A small multi-label image tagger, trained from scratch.
Model: 8.56M parameters, 32-pixel images, arch vit, num experts 8, width 256.
Training: 6400 steps, batches of 512.
Data: trained on renderings of 100 made-up gadgets, each built of a few solids, in any pose, 195000 training examples, 16.8 epochs.
Rows from expert 4 of block 6, named by matrix and row number. Rows with one number belong to one neuron. Each number is 200 + 40 x the weight over its row's rms, rounded and kept within 0 to 999. All counts start at 0. After the name is the row's rms in percent of the matrix's.
# up: expert up (model.blocks.6.mlp.up, 8x128x256), inputs 215-255
# down: expert down (model.blocks.6.mlp.down, 8x256x128, transposed), outputs 215-255
up.48,062,221,180,243,186,197,257,203,186,192,184,188,225,158,250,203,179,210,261,248,221,233,203,179,168,289,186,88,219,168,156,194,250,255,225,210,218,180,268,229,183,221
down.48,058,205,207,204,171,230,120,145,168,191,211,155,265,251,216,244,190,234,192,182,97,232,138,230,304,142,250,156,227,215,231,211,173,187,244,141,145,151,218,206,281,143
up.49,073,95,159,243,277,234,212,170,138,166,212,128,228,178,212,256,183,230,202,210,162,149,182,185,189,295,198,218,243,234,162,187,197,163,153,180,189,252,190,233,231,186
down.49,077,280,219,253,178,217,181,183,245,160,224,162,229,244,192,178,186,218,177,176,133,234,223,261,240,209,236,257,207,176,248,156,191,172,176,211,217,279,187,209,240,261
up.50,026,155,192,266,159,192,95,171,151,154,166,198,182,221,178,130,231,137,255,161,224,92,201,188,191,203,168,194,184,160,212,146,182,162,179,226,179,156,172,156,128,139
down.50,026,236,238,137,263,182,296,183,221,135,233,275,221,180,217,191,186,148,228,175,157,207,178,148,122,202,213,185,193,164,215,178,249,220,216,193,154,257,221,164,245,239
up.51,064,187,147,227,252,186,259,184,179,232,256,167,211,187,235,172,211,223,166,204,185,194,225,157,148,186,174,228,177,193,168,256,204,99,221,194,182,257,239,188,251,203
down.51,067,288,211,157,167,179,266,212,211,131,182,144,264,176,239,279,158,218,222,209,148,208,238,192,209,103,182,289,168,159,168,207,212,247,220,197,171,170,224,200,206,279
up.52,039,229,115,190,208,204,202,241,190,106,157,203,222,134,261,231,187,188,248,234,208,174,185,173,176,273,161,48,224,154,158,225,247,220,220,243,165,146,183,237,162,257
down.52,034,235,209,190,202,233,187,135,164,183,233,184,238,239,219,147,189,183,206,175,108,202,144,175,263,147,246,90,212,192,195,156,221,145,273,148,163,146,228,193,253,106
up.53,079,215,138,218,156,176,218,190,152,83,214,111,249,241,260,217,130,213,262,150,121,282,221,168,215,131,199,171,159,59,146,219,241,179,218,157,221,214,170,203,188,221
down.53,062,237,186,246,202,217,184,209,243,193,165,302,220,162,183,197,232,216,199,239,238,157,230,147,235,267,220,215,188,200,157,203,171,201,163,264,183,269,211,179,171,200
up.54,027,195,106,204,135,200,150,200,171,116,178,104,270,157,190,141,247,172,194,222,143,137,207,169,136,160,178,245,193,163,174,205,190,147,213,197,197,156,212,170,110,161
down.54,032,196,149,111,168,156,194,169,220,138,225,171,227,228,213,216,181,149,190,178,90,222,198,202,180,187,225,146,217,145,189,209,249,205,184,176,167,253,214,178,229,176
up.55,140,297,224,197,296,140,213,231,277,252,223,156,236,227,190,315,202,178,95,166,205,287,213,219,213,318,184,314,199,246,254,224,155,195,186,236,204,190,170,188,276,237
down.55,144,200,202,264,256,192,268,212,182,298,197,173,156,187,193,174,216,249,230,207,230,251,222,175,261,210,191,258,231,218,182,214,210,224,175,258,215,197,223,229,185,190
up.56,191,191,221,238,158,190,272,215,168,275,235,162,177,189,261,114,197,185,211,179,188,216,187,181,168,132,206,160,184,180,187,181,179,269,226,150,195,230,227,253,261,185
down.56,200,197,160,136,165,232,147,177,147,235,138,246,181,185,284,169,229,172,211,258,205,217,257,219,203,203,211,198,214,238,188,216,155,250,175,220,249,162,251,193,175,151
up.57,117,183,200,192,265,249,256,161,150,144,182,155,164,158,219,151,200,208,186,256,151,150,243,205,184,74,232,157,174,178,170,154,213,250,195,235,152,157,260,230,160,216
down.57,133,215,155,214,226,188,172,209,159,191,229,190,203,225,223,219,172,174,229,155,150,220,198,241,175,236,191,210,202,186,208,192,194,220,190,194,229,285,199,188,241,198
up.58,166,234,213,234,171,197,179,260,190,216,192,253,170,188,220,207,248,213,211,197,253,194,210,215,143,230,212,6,151,206,255,205,196,170,223,210,234,235,241,164,226,180
down.58,168,192,285,180,186,225,220,180,202,72,205,222,229,215,176,268,243,213,197,183,271,216,148,206,258,212,210,162,180,235,174,177,171,237,241,154,210,135,117,151,169,179
up.59,053,143,96,208,160,198,171,192,187,136,170,162,251,211,151,159,198,186,135,182,183,158,174,192,175,151,190,243,209,213,176,242,165,152,227,235,187,132,189,237,151,140
down.59,049,214,206,167,130,179,174,202,167,201,198,190,204,222,265,113,137,195,201,176,71,136,207,250,187,182,237,107,188,180,197,243,193,218,207,181,139,301,191,196,267,186
up.60,201,201,181,183,176,168,173,214,200,209,170,238,260,228,277,117,178,161,161,139,199,260,223,273,252,222,228,159,219,253,219,216,213,230,166,181,176,114,161,226,189,178
down.60,188,183,179,282,274,141,222,237,254,287,162,148,241,177,120,175,218,221,177,243,226,249,156,155,193,256,182,298,148,205,221,215,224,154,225,234,162,260,171,233,183,214
up.61,103,141,108,199,192,178,159,158,68,241,228,123,207,183,178,107,154,185,229,177,122,183,177,214,259,176,266,189,213,159,172,259,168,196,187,217,235,165,181,197,213,145
down.61,096,208,228,136,167,253,167,193,219,209,268,166,154,226,202,230,156,253,250,178,199,210,238,245,167,162,251,298,217,237,204,232,156,179,187,137,180,55,176,163,244,185
up.62,171,215,218,194,274,195,209,140,179,179,220,167,270,233,225,236,147,182,179,198,216,159,167,211,189,290,222,113,188,255,194,186,202,112,217,153,199,127,223,227,247,222
down.62,201,212,248,202,210,235,189,252,153,116,180,170,198,189,202,109,191,237,217,231,161,240,188,273,216,264,217,138,197,215,217,214,243,175,190,223,207,253,170,217,230,222
up.63,031,152,161,200,186,136,203,185,137,121,170,139,240,164,223,155,207,174,239,163,138,227,209,155,194,137,179,159,163,185,210,214,195,180,185,206,255,171,208,182,208,153
down.63,033,198,190,150,173,137,203,166,200,93,244,164,228,212,250,153,203,143,183,143,112,263,240,227,160,118,220,204,218,181,186,176,201,180,168,196,176,186,230,136,251,198
up.64,183,124,146,189,191,254,151,159,117,146,239,222,135,218,196,276,205,249,221,242,231,52,190,175,205,179,229,181,239,204,131,247,180,189,191,213,221,115,150,177,140,128
down.64,217,238,303,285,273,257,287,186,248,250,198,275,177,190,258,210,244,251,210,252,270,210,185,172,196,244,265,181,166,259,233,235,223,148,285,235,174,269,215,244,208,260
up.65,145,168,107,223,203,191,116,153,166,129,171,183,230,184,202,209,218,179,170,255,182,153,246,234,123,261,162,210,199,198,158,110,191,242,194,204,248,171,177,158,152,192
down.65,113,259,269,281,248,245,175,181,220,212,222,239,211,177,199,188,260,180,196,153,205,237,211,189,222,312,169,180,204,170,255,133,151,125,183,228,257,264,217,185,223,211
up.66,021,168,112,282,153,193,136,203,187,167,205,189,200,219,179,114,191,193,173,188,132,142,206,170,189,161,181,83,193,118,144,207,222,133,225,242,187,170,188,169,160,106
down.66,022,214,223,105,205,174,267,150,185,47,211,192,244,212,239,254,170,161,265,186,113,170,200,185,181,200,234,163,201,111,174,230,227,201,233,169,150,195,250,203,239,270
up.67,025,202,120,202,183,159,226,214,205,122,116,180,222,142,298,192,203,165,254,228,163,214,197,186,136,238,147,72,205,124,179,245,226,201,228,258,195,164,201,224,170,202
down.67,025,240,203,157,146,189,154,135,224,147,224,139,270,261,243,130,175,183,185,179,98,226,136,168,245,124,250,118,227,170,164,183,198,134,241,143,162,162,231,198,268,111
up.68,037,196,137,212,158,179,219,183,248,165,166,187,170,170,235,230,230,208,266,207,238,138,224,219,135,204,185,116,178,128,178,192,171,209,186,280,199,154,219,206,166,230
down.68,038,191,242,160,184,191,114,172,176,197,232,112,257,295,202,173,210,170,151,200,110,226,125,151,269,142,248,108,218,214,222,194,198,150,224,178,174,231,223,206,258,110
up.69,145,192,222,264,135,205,219,160,241,223,190,234,232,254,261,237,205,141,228,210,218,193,195,195,201,225,218,140,233,276,212,203,186,190,234,209,236,200,272,193,191,201
down.69,138,208,167,195,254,199,122,211,165,197,225,146,229,163,144,241,144,247,239,181,210,260,181,216,197,236,186,237,185,208,192,151,176,214,166,255,170,221,193,165,204,202
up.70,065,214,195,222,231,172,172,213,184,124,158,227,201,196,263,244,230,151,196,221,213,183,188,184,211,251,181,110,208,193,198,208,206,199,182,270,179,161,154,218,166,217
down.70,054,242,236,202,218,229,164,222,204,220,233,197,211,246,168,123,221,176,204,167,134,164,170,143,177,235,202,174,190,174,204,134,197,116,228,207,190,240,225,157,208,160
up.71,062,162,258,212,189,224,152,139,205,194,172,323,199,225,178,225,280,141,226,203,300,126,197,196,140,186,172,161,154,260,191,132,195,190,181,238,200,163,269,134,158,157
down.71,059,208,272,107,156,231,246,223,195,117,226,258,219,205,163,203,227,154,190,147,169,285,161,201,150,260,172,189,197,181,210,200,204,217,206,191,184,225,139,194,203,171
up.72,226,257,252,254,120,220,220,180,222,250,161,240,235,187,239,151,281,204,174,284,241,151,213,250,281,151,199,197,187,249,224,137,189,224,205,182,245,165,294,180,238,173
down.72,230,147,189,185,237,176,180,205,222,224,234,272,231,204,190,222,228,197,186,174,209,310,194,240,170,314,206,299,167,130,179,233,171,181,214,195,213,213,149,186,227,231
up.73,054,187,160,122,152,183,270,206,220,75,154,155,183,182,269,194,153,151,233,226,233,196,230,212,95,161,120,154,198,132,214,285,204,174,233,218,202,222,166,274,224,251
down.73,042,155,155,268,274,175,209,164,202,199,211,309,217,256,156,185,214,196,139,214,187,217,174,179,176,223,204,120,192,215,213,214,265,140,184,197,204,133,148,236,196,174
up.74,178,161,260,214,150,191,223,204,185,252,185,219,137,194,249,192,222,174,285,244,285,193,177,207,156,221,200,198,171,242,274,262,226,131,183,227,181,146,181,202,215,258
down.74,187,275,209,260,209,236,129,223,244,175,215,200,230,203,142,235,138,216,208,196,228,174,162,219,236,246,236,281,222,211,222,200,158,192,175,199,184,201,161,176,200,217
up.75,044,197,160,115,91,175,258,178,254,143,133,195,211,197,249,207,170,145,227,272,225,195,242,198,95,172,117,176,194,177,213,304,223,198,279,215,170,218,176,277,199,219
down.75,035,147,152,265,241,197,229,125,184,182,200,355,246,231,206,219,216,233,150,206,201,233,187,183,186,225,211,134,225,202,197,229,269,169,168,189,208,110,183,234,193,152
up.76,156,178,157,239,220,180,208,196,219,255,203,223,166,256,172,179,181,233,139,162,165,212,228,148,191,148,228,109,234,153,181,216,226,160,216,226,203,293,181,222,246,272
down.76,168,210,179,193,203,222,265,188,185,180,200,228,288,157,187,210,202,260,164,207,258,212,195,226,210,288,169,219,235,184,146,229,259,249,180,210,149,167,220,244,217,222
up.77,079,173,153,205,138,163,194,224,193,174,201,99,205,209,191,130,250,177,234,190,173,219,174,180,6,246,189,197,213,154,197,236,198,190,224,223,179,165,184,201,220,154
down.77,080,135,162,185,257,215,215,174,109,198,240,119,120,225,198,168,179,212,226,215,164,279,208,169,143,201,230,285,192,173,145,209,119,207,209,166,126,105,251,221,185,238
up.78,153,177,211,193,205,190,193,207,227,110,261,243,204,272,156,226,298,170,189,143,165,202,173,171,212,165,199,142,187,163,227,134,182,158,178,205,211,282,186,175,169,148
down.78,152,240,238,251,208,233,166,164,246,285,228,211,203,222,250,194,201,214,206,192,204,153,200,184,203,254,218,171,156,243,255,218,176,205,207,221,187,295,194,226,219,197
up.79,026,214,144,253,265,181,162,216,183,111,169,253,191,179,224,150,208,153,205,204,180,182,187,152,147,197,140,39,214,168,201,232,226,144,229,265,181,165,155,198,154,145
down.79,026,270,227,144,200,212,241,184,213,155,220,183,254,230,233,199,145,162,230,187,98,122,168,152,192,166,218,134,193,157,171,179,197,155,254,161,149,224,250,150,250,176
up.80,121,284,176,311,148,200,256,216,243,222,201,183,242,193,260,160,233,208,232,244,198,233,229,214,144,237,215,178,180,190,178,219,163,242,211,187,239,167,253,228,225,218
down.80,114,199,206,198,209,187,202,165,181,158,148,120,250,225,207,190,230,192,173,225,166,238,152,206,256,142,219,108,204,208,222,184,151,170,212,207,211,170,246,224,236,149
up.81,055,177,203,210,273,134,90,173,215,119,166,232,186,213,204,222,295,193,197,152,255,177,175,187,184,213,202,169,144,229,216,182,129,171,193,212,224,124,172,207,157,175
down.81,047,305,270,140,168,219,292,223,219,120,219,196,260,187,237,171,197,181,225,170,126,210,211,133,164,174,177,208,122,174,228,177,215,211,188,213,156,242,197,159,231,198
up.82,036,210,127,148,209,132,265,211,216,108,168,155,195,146,293,141,246,163,217,205,219,194,199,189,114,220,129,128,171,120,233,322,201,188,224,209,206,210,171,250,257,280
down.82,030,259,211,180,238,155,222,177,290,129,254,224,213,233,244,176,198,196,144,205,120,197,211,147,117,137,202,179,176,154,203,241,228,155,213,223,219,188,166,206,229,196
up.83,114,178,231,195,181,185,98,232,170,203,209,172,144,249,155,249,234,244,211,188,226,122,166,214,179,234,160,221,192,225,229,207,145,195,157,157,182,152,182,174,197,233
down.83,117,229,311,176,303,217,214,201,249,169,191,284,204,208,203,201,240,170,220,228,216,263,217,178,155,248,209,217,160,158,209,134,221,197,179,221,212,224,201,163,237,184
up.84,090,135,120,186,164,175,213,201,206,64,207,134,193,188,248,136,216,161,198,278,157,172,213,183,156,168,152,193,201,160,196,183,261,179,234,156,203,186,178,184,159,165
down.84,083,213,213,66,96,153,186,186,236,206,184,179,263,197,241,202,207,198,143,164,235,165,182,214,159,122,225,247,166,198,221,209,205,175,248,238,196,137,217,220,247,210
up.85,059,194,161,244,182,185,298,186,181,73,213,152,226,209,190,194,177,187,184,229,237,161,217,213,106,157,157,148,174,122,150,167,169,126,228,184,199,227,183,208,244,221
down.85,055,203,222,164,234,227,245,147,261,122,195,335,219,227,215,216,261,184,193,209,158,177,225,171,155,179,187,184,187,148,225,202,275,203,217,211,233,139,204,230,185,255
up.86,054,190,179,249,89,255,192,172,170,152,164,208,232,228,243,213,239,168,228,249,162,185,250,234,191,172,154,194,224,262,215,167,195,163,214,222,183,183,256,185,184,174
down.86,053,218,131,112,178,206,106,201,188,59,234,183,254,219,164,290,139,173,201,162,171,251,209,211,160,213,165,216,233,155,150,161,153,198,144,238,233,185,195,152,227,190
up.87,035,236,167,159,218,154,256,235,187,129,131,192,188,176,297,144,188,172,240,236,206,168,195,149,136,223,104,96,198,108,196,305,210,175,249,196,202,205,140,254,209,282
down.87,030,252,211,195,232,197,214,189,248,133,263,232,219,242,219,189,149,177,206,213,128,151,185,130,123,171,182,126,170,139,188,193,226,122,222,185,197,181,201,178,237,166
up.88,024,212,116,251,204,191,151,214,175,145,184,234,183,179,203,154,185,178,191,213,171,203,175,169,139,180,148,58,218,171,167,234,243,162,215,277,194,163,176,191,154,160
down.88,025,267,244,165,212,195,245,170,209,132,234,187,278,252,221,228,166,166,237,196,108,154,151,134,210,173,238,129,191,144,174,210,205,156,261,158,158,227,268,193,251,188
up.89,033,189,121,186,204,194,123,200,184,102,150,234,214,168,227,229,221,178,249,221,223,185,206,189,148,215,140,107,190,138,191,237,200,165,208,206,157,130,132,226,126,208
down.89,031,257,248,203,229,223,209,173,171,192,266,187,267,296,203,171,186,157,217,190,114,189,142,119,242,174,205,117,197,213,236,163,236,123,240,171,153,236,236,193,266,127
up.90,194,246,210,204,181,244,194,245,221,144,218,225,166,188,154,232,219,237,214,123,233,196,175,136,262,199,201,154,179,237,213,148,214,146,216,248,208,216,173,172,201,192
down.90,189,205,229,224,145,214,216,156,237,236,186,242,234,228,217,218,302,173,215,194,136,134,248,198,242,221,171,207,256,200,185,171,220,311,194,186,242,166,292,190,184,166
up.91,030,225,122,279,205,186,156,170,232,138,200,104,245,194,244,245,181,209,184,273,186,170,212,203,144,161,156,186,215,196,164,207,189,181,204,223,195,194,237,205,232,218
down.91,033,222,179,126,203,160,197,180,194,40,220,133,237,222,203,180,182,181,221,154,101,257,203,180,134,162,210,146,171,74,154,204,217,202,213,206,204,237,226,229,239,203
up.92,096,217,237,160,313,164,302,226,197,161,222,222,200,175,156,294,156,216,257,208,196,276,240,158,189,248,224,236,166,168,179,140,237,238,174,205,192,200,203,214,134,270
down.92,093,213,197,247,242,197,180,171,222,240,272,197,246,270,209,272,220,160,180,199,235,202,203,182,264,202,196,203,240,228,221,186,204,199,196,215,244,210,237,207,204,173
up.93,024,189,170,283,188,187,108,209,221,135,217,202,166,217,192,109,257,168,150,163,173,195,150,204,180,189,174,89,208,180,211,179,216,127,210,247,185,141,177,156,177,126
down.93,023,194,202,127,206,170,274,192,197,94,226,179,219,229,190,247,174,147,245,161,126,148,174,147,160,261,184,146,201,89,168,215,208,205,234,174,183,232,236,185,209,249
up.94,017,180,149,253,136,211,112,207,180,128,166,192,174,192,164,177,251,158,190,195,163,167,208,190,178,179,174,77,199,154,179,194,213,128,182,257,166,140,184,165,147,135
down.94,019,195,215,103,181,192,266,149,201,81,253,187,242,259,235,204,157,143,230,170,93,193,169,161,136,216,191,134,208,105,182,203,223,184,225,159,177,202,247,200,261,209
up.95,025,169,175,247,179,165,113,205,165,99,159,196,206,191,184,197,240,194,208,216,233,137,176,228,126,218,151,178,185,183,216,183,178,148,163,161,145,129,160,184,139,208
down.95,023,217,238,106,243,208,245,164,181,99,257,246,218,251,221,198,153,148,222,185,108,202,163,157,120,201,176,95,175,161,202,150,278,184,210,219,171,250,210,202,273,159
up.96,157,210,119,242,337,221,114,186,221,210,280,209,279,207,200,217,212,202,207,138,117,188,196,220,223,245,229,213,213,114,178,145,183,246,164,146,296,176,205,169,190,178
down.96,152,171,211,286,191,188,273,227,160,257,276,165,234,217,142,229,192,211,191,180,238,224,195,170,232,171,214,270,197,261,227,138,206,199,168,167,190,164,210,217,173,225
up.97,221,167,222,200,127,148,268,245,191,244,193,182,188,160,192,102,220,147,226,137,215,212,146,165,188,170,192,222,179,183,198,212,177,225,215,165,191,153,170,188,151,131
down.97,214,278,184,210,264,238,174,182,190,156,160,225,235,210,227,266,143,233,224,226,212,193,219,219,194,198,217,259,150,209,179,171,135,254,242,175,188,221,206,195,175,230
up.98,035,185,142,140,183,131,287,206,255,107,159,145,251,159,280,188,217,161,244,215,248,200,226,206,101,234,146,151,172,141,211,237,184,247,205,224,225,184,233,236,217,209
down.98,035,219,176,126,63,154,134,156,184,168,226,140,225,226,228,145,195,206,136,187,124,231,163,192,242,89,264,93,215,198,185,211,194,162,233,160,143,158,208,192,258,130
up.99,027,145,143,228,182,167,118,188,161,67,173,149,249,195,213,216,218,186,194,225,237,158,175,243,100,215,139,205,161,189,225,217,156,122,189,196,162,138,168,195,168,194
down.99,026,249,220,115,229,201,224,181,204,99,269,210,240,260,224,182,177,178,216,164,85,234,184,183,142,220,199,112,170,133,201,162,275,188,191,203,153,223,208,204,257,171
up.100,179,182,236,168,123,230,206,194,203,142,155,325,187,217,232,193,250,169,228,193,223,143,189,224,158,163,169,66,219,223,243,266,233,153,205,226,208,126,207,203,234,182
down.100,154,208,275,199,211,252,223,169,249,196,193,247,151,280,208,250,207,157,282,254,200,148,203,171,173,133,215,166,204,195,204,158,184,155,229,199,216,274,257,167,195,147
up.101,025,145,149,226,220,154,84,191,181,99,177,202,200,202,194,191,281,170,197,182,261,207,184,222,147,209,148,155,154,179,196,189,163,146,192,217,181,121,165,214,160,134
down.101,024,272,250,96,209,182,284,191,205,108,258,219,273,247,223,211,192,161,217,160,114,183,186,139,119,188,166,148,173,143,210,184,245,194,184,201,175,211,225,179,253,200
up.102,051,219,191,195,181,181,223,230,249,180,207,130,220,181,287,211,204,212,201,200,259,269,208,287,144,292,156,160,206,196,194,190,171,268,172,224,257,190,205,225,249,261
down.102,056,151,192,164,120,157,144,173,182,213,189,119,234,212,195,187,262,182,173,176,162,267,125,170,234,117,215,132,207,215,217,195,178,194,235,185,183,181,193,204,217,116
up.103,029,144,115,248,128,212,168,149,167,107,130,116,254,165,190,202,260,175,224,256,166,159,163,191,149,153,140,220,241,179,185,219,149,181,218,238,193,178,193,193,137,213
down.103,033,202,133,115,154,192,173,167,173,74,204,158,261,220,251,214,179,145,204,143,89,244,184,220,151,196,199,129,206,138,186,198,217,192,166,178,186,247,215,204,232,194
up.104,028,197,150,274,182,213,203,191,191,206,192,234,179,188,170,135,175,163,189,179,169,168,170,153,204,198,182,43,215,127,175,212,225,172,240,232,201,164,186,181,144,87
down.104,028,190,252,110,242,206,263,149,188,145,195,221,231,242,226,303,187,184,243,240,137,131,185,166,232,182,239,172,204,200,205,248,205,172,256,149,176,182,260,183,236,264
up.105,063,239,177,201,174,176,161,229,248,203,209,121,208,200,255,203,188,228,185,236,284,192,181,239,210,212,176,71,217,205,191,159,184,213,153,230,241,238,189,185,246,240
down.105,061,145,251,208,203,185,224,191,205,173,158,181,222,197,194,169,321,182,213,162,210,248,120,137,151,177,194,155,178,149,199,190,216,200,263,195,226,239,201,219,162,172
up.106,164,155,218,175,174,216,170,251,162,163,192,162,168,244,185,154,192,153,223,141,131,186,256,207,169,207,193,148,195,156,236,170,207,268,157,211,273,274,197,184,123,187
down.106,166,172,215,224,226,153,236,175,212,219,146,204,164,211,216,250,211,255,202,253,273,274,189,239,141,213,212,238,163,272,225,240,203,153,188,236,123,207,197,256,238,221
up.107,093,188,111,227,236,162,177,201,240,308,256,129,276,211,241,184,173,168,170,232,236,152,199,187,204,247,149,212,227,188,182,177,237,208,178,186,217,163,170,182,205,114
down.107,081,166,256,219,192,196,204,199,183,91,145,181,268,174,231,192,298,222,191,214,176,223,190,228,197,188,196,155,213,221,291,266,173,126,213,203,216,281,201,210,199,246
up.108,028,132,119,293,110,193,194,153,124,121,163,120,269,201,236,203,182,189,248,202,133,157,197,191,171,225,188,160,225,172,173,204,204,188,214,180,197,234,192,178,148,250
down.108,034,200,135,98,209,179,197,171,201,89,200,177,243,213,210,215,173,174,171,155,91,223,218,184,185,148,237,135,195,135,155,180,208,204,193,176,159,208,235,210,232,196
up.109,151,223,177,238,229,188,229,170,264,103,216,174,274,245,107,224,206,231,227,188,184,169,240,152,229,190,184,252,186,190,186,162,206,148,250,204,174,194,225,204,208,267
down.109,129,248,221,209,234,153,287,235,293,173,215,178,276,229,157,275,210,162,170,122,161,230,209,142,285,214,194,244,203,167,214,180,196,253,189,199,231,277,188,240,207,276
up.110,163,221,257,174,277,237,237,157,175,176,233,168,217,265,286,220,215,206,206,213,206,228,192,228,223,174,213,115,199,265,209,149,231,264,241,179,211,130,240,193,209,209
down.110,158,187,159,277,316,201,231,186,207,125,212,222,209,180,196,288,229,193,199,275,230,321,203,223,181,185,182,209,191,231,164,225,243,166,202,215,258,129,236,252,163,215
up.111,053,162,242,197,158,198,226,223,159,140,159,121,210,249,214,169,169,198,298,142,159,195,224,160,268,168,193,199,160,215,181,130,189,226,186,215,264,202,197,207,196,167
down.111,049,234,184,166,185,166,217,230,212,167,210,116,282,191,245,228,118,122,220,212,109,191,218,209,136,236,223,258,229,122,200,217,179,221,183,182,221,214,191,156,256,276
up.112,031,202,201,170,143,174,245,209,237,92,130,114,211,162,276,148,199,134,251,244,191,177,159,187,132,241,132,164,244,182,234,244,195,192,239,182,198,192,190,236,209,312
down.112,026,215,143,230,227,206,155,198,217,138,239,259,209,210,191,145,140,219,216,189,140,270,204,178,179,165,264,103,163,146,176,217,240,146,199,219,212,193,164,196,214,125
up.113,045,180,127,234,218,157,167,163,183,182,250,188,196,185,220,208,227,203,161,194,224,195,204,169,166,204,159,187,152,195,194,241,177,121,217,204,178,215,172,206,225,189
down.113,040,266,206,142,221,160,283,200,211,146,231,202,274,200,249,218,194,207,192,186,106,167,218,179,139,190,162,267,160,157,188,241,242,207,203,217,183,217,220,197,228,254
up.114,023,160,103,220,200,191,195,154,178,76,137,102,247,123,250,217,178,174,230,266,179,154,199,193,147,148,114,185,244,178,171,237,154,167,193,219,169,148,215,223,172,190
down.114,031,209,139,148,155,178,159,158,189,77,239,155,246,248,221,143,188,176,185,147,65,239,200,204,167,151,240,111,189,105,174,185,247,191,211,168,172,227,222,222,248,184
up.115,015,192,215,288,109,218,125,173,241,185,191,237,190,203,139,106,241,172,197,178,190,198,179,216,186,172,185,111,233,143,211,121,226,221,184,186,206,159,234,162,149,160
down.115,014,162,203,101,219,200,263,175,142,139,235,264,191,221,191,233,180,153,210,159,145,125,160,132,200,220,202,96,209,167,196,181,209,216,266,143,190,230,200,202,258,202
up.116,052,217,129,260,174,215,163,183,184,120,182,216,179,180,199,287,201,192,276,243,188,158,214,167,189,266,164,68,210,155,198,214,255,191,193,220,159,160,210,169,126,240
down.116,043,243,233,156,253,238,186,155,168,164,218,201,254,247,212,191,196,173,203,223,176,262,151,178,272,143,255,118,212,252,189,170,217,95,245,173,159,166,254,214,260,116
up.117,025,213,129,203,221,158,208,244,177,131,122,204,210,150,271,138,173,144,252,212,156,220,194,178,155,221,122,78,206,107,180,266,223,197,239,265,201,191,175,212,174,220
down.117,024,279,212,156,124,183,196,165,238,141,248,157,262,233,229,177,119,169,205,180,115,186,162,152,215,128,243,148,204,170,154,199,184,129,239,150,153,175,235,171,260,156
up.118,103,154,167,228,147,247,128,213,189,138,155,183,255,169,183,230,122,206,206,246,178,204,220,253,171,248,188,209,235,150,116,245,202,219,209,178,240,131,229,190,134,181
down.118,089,225,210,220,235,179,285,183,220,257,177,256,237,167,246,294,259,179,156,186,238,206,195,173,365,208,205,133,241,241,230,210,253,155,232,218,192,200,243,228,222,237
up.119,183,151,142,188,149,134,205,236,159,253,207,129,210,149,236,138,214,197,195,161,146,235,212,207,146,229,212,271,189,143,211,237,220,205,179,191,218,259,162,212,218,244
down.119,202,247,220,259,374,158,223,195,253,229,168,214,190,167,174,289,207,254,148,202,272,243,230,192,275,216,232,346,192,217,222,198,173,170,212,250,117,221,189,221,234,277
up.120,066,137,185,157,187,205,135,157,183,173,234,170,169,258,181,152,169,186,262,154,139,94,211,179,88,127,219,185,223,119,151,194,215,267,164,148,170,217,143,189,120,152
down.120,068,188,156,159,100,216,162,160,150,172,282,180,142,224,233,184,208,194,201,177,162,195,259,182,209,227,242,192,245,200,148,260,222,219,185,254,151,216,200,208,246,213
up.121,174,192,188,218,164,203,144,231,208,185,239,265,202,224,196,203,237,179,146,251,162,129,185,244,139,192,158,209,233,256,210,213,235,118,196,158,197,111,278,182,182,129
down.121,167,174,201,177,277,206,154,186,159,232,225,144,187,173,158,191,171,223,209,195,173,281,176,209,217,197,202,202,209,211,194,223,258,235,183,207,151,186,185,194,199,162
up.122,051,139,144,273,242,180,232,205,158,154,233,218,255,207,134,176,266,235,200,227,182,157,230,200,111,298,186,239,210,216,179,193,182,235,200,214,213,185,204,198,185,232
down.122,058,247,153,157,79,191,154,163,230,124,209,145,268,216,224,256,209,177,217,123,144,186,189,184,232,156,247,118,171,194,188,148,233,195,179,192,155,231,196,246,200,184
up.123,024,160,135,185,233,154,172,162,168,69,157,178,233,162,240,189,247,157,203,235,208,160,194,188,128,205,132,225,180,160,194,289,151,122,215,210,167,208,163,209,205,195
down.123,025,255,179,164,183,189,227,180,225,122,248,187,268,250,237,161,185,192,173,182,84,260,208,180,133,171,185,171,165,143,197,183,262,189,183,206,207,231,210,212,227,204
up.124,050,200,169,236,239,175,141,219,227,167,198,192,194,189,293,224,205,184,203,234,198,229,180,205,223,237,177,54,195,197,166,233,199,193,202,270,237,172,191,169,195,218
down.124,046,227,234,130,170,202,221,218,208,115,257,104,235,195,176,201,181,173,217,147,144,227,163,146,162,220,182,165,212,109,160,180,185,131,243,210,203,213,200,154,220,185
up.125,027,173,168,261,147,177,107,195,170,108,173,198,230,213,151,224,245,201,199,239,223,158,201,223,141,211,177,171,177,194,207,213,178,150,184,187,139,119,182,207,127,170
down.125,025,191,245,117,217,218,236,141,188,107,242,277,233,231,242,161,172,172,225,199,133,251,186,184,158,194,205,110,177,191,198,157,287,201,210,217,179,217,220,209,275,166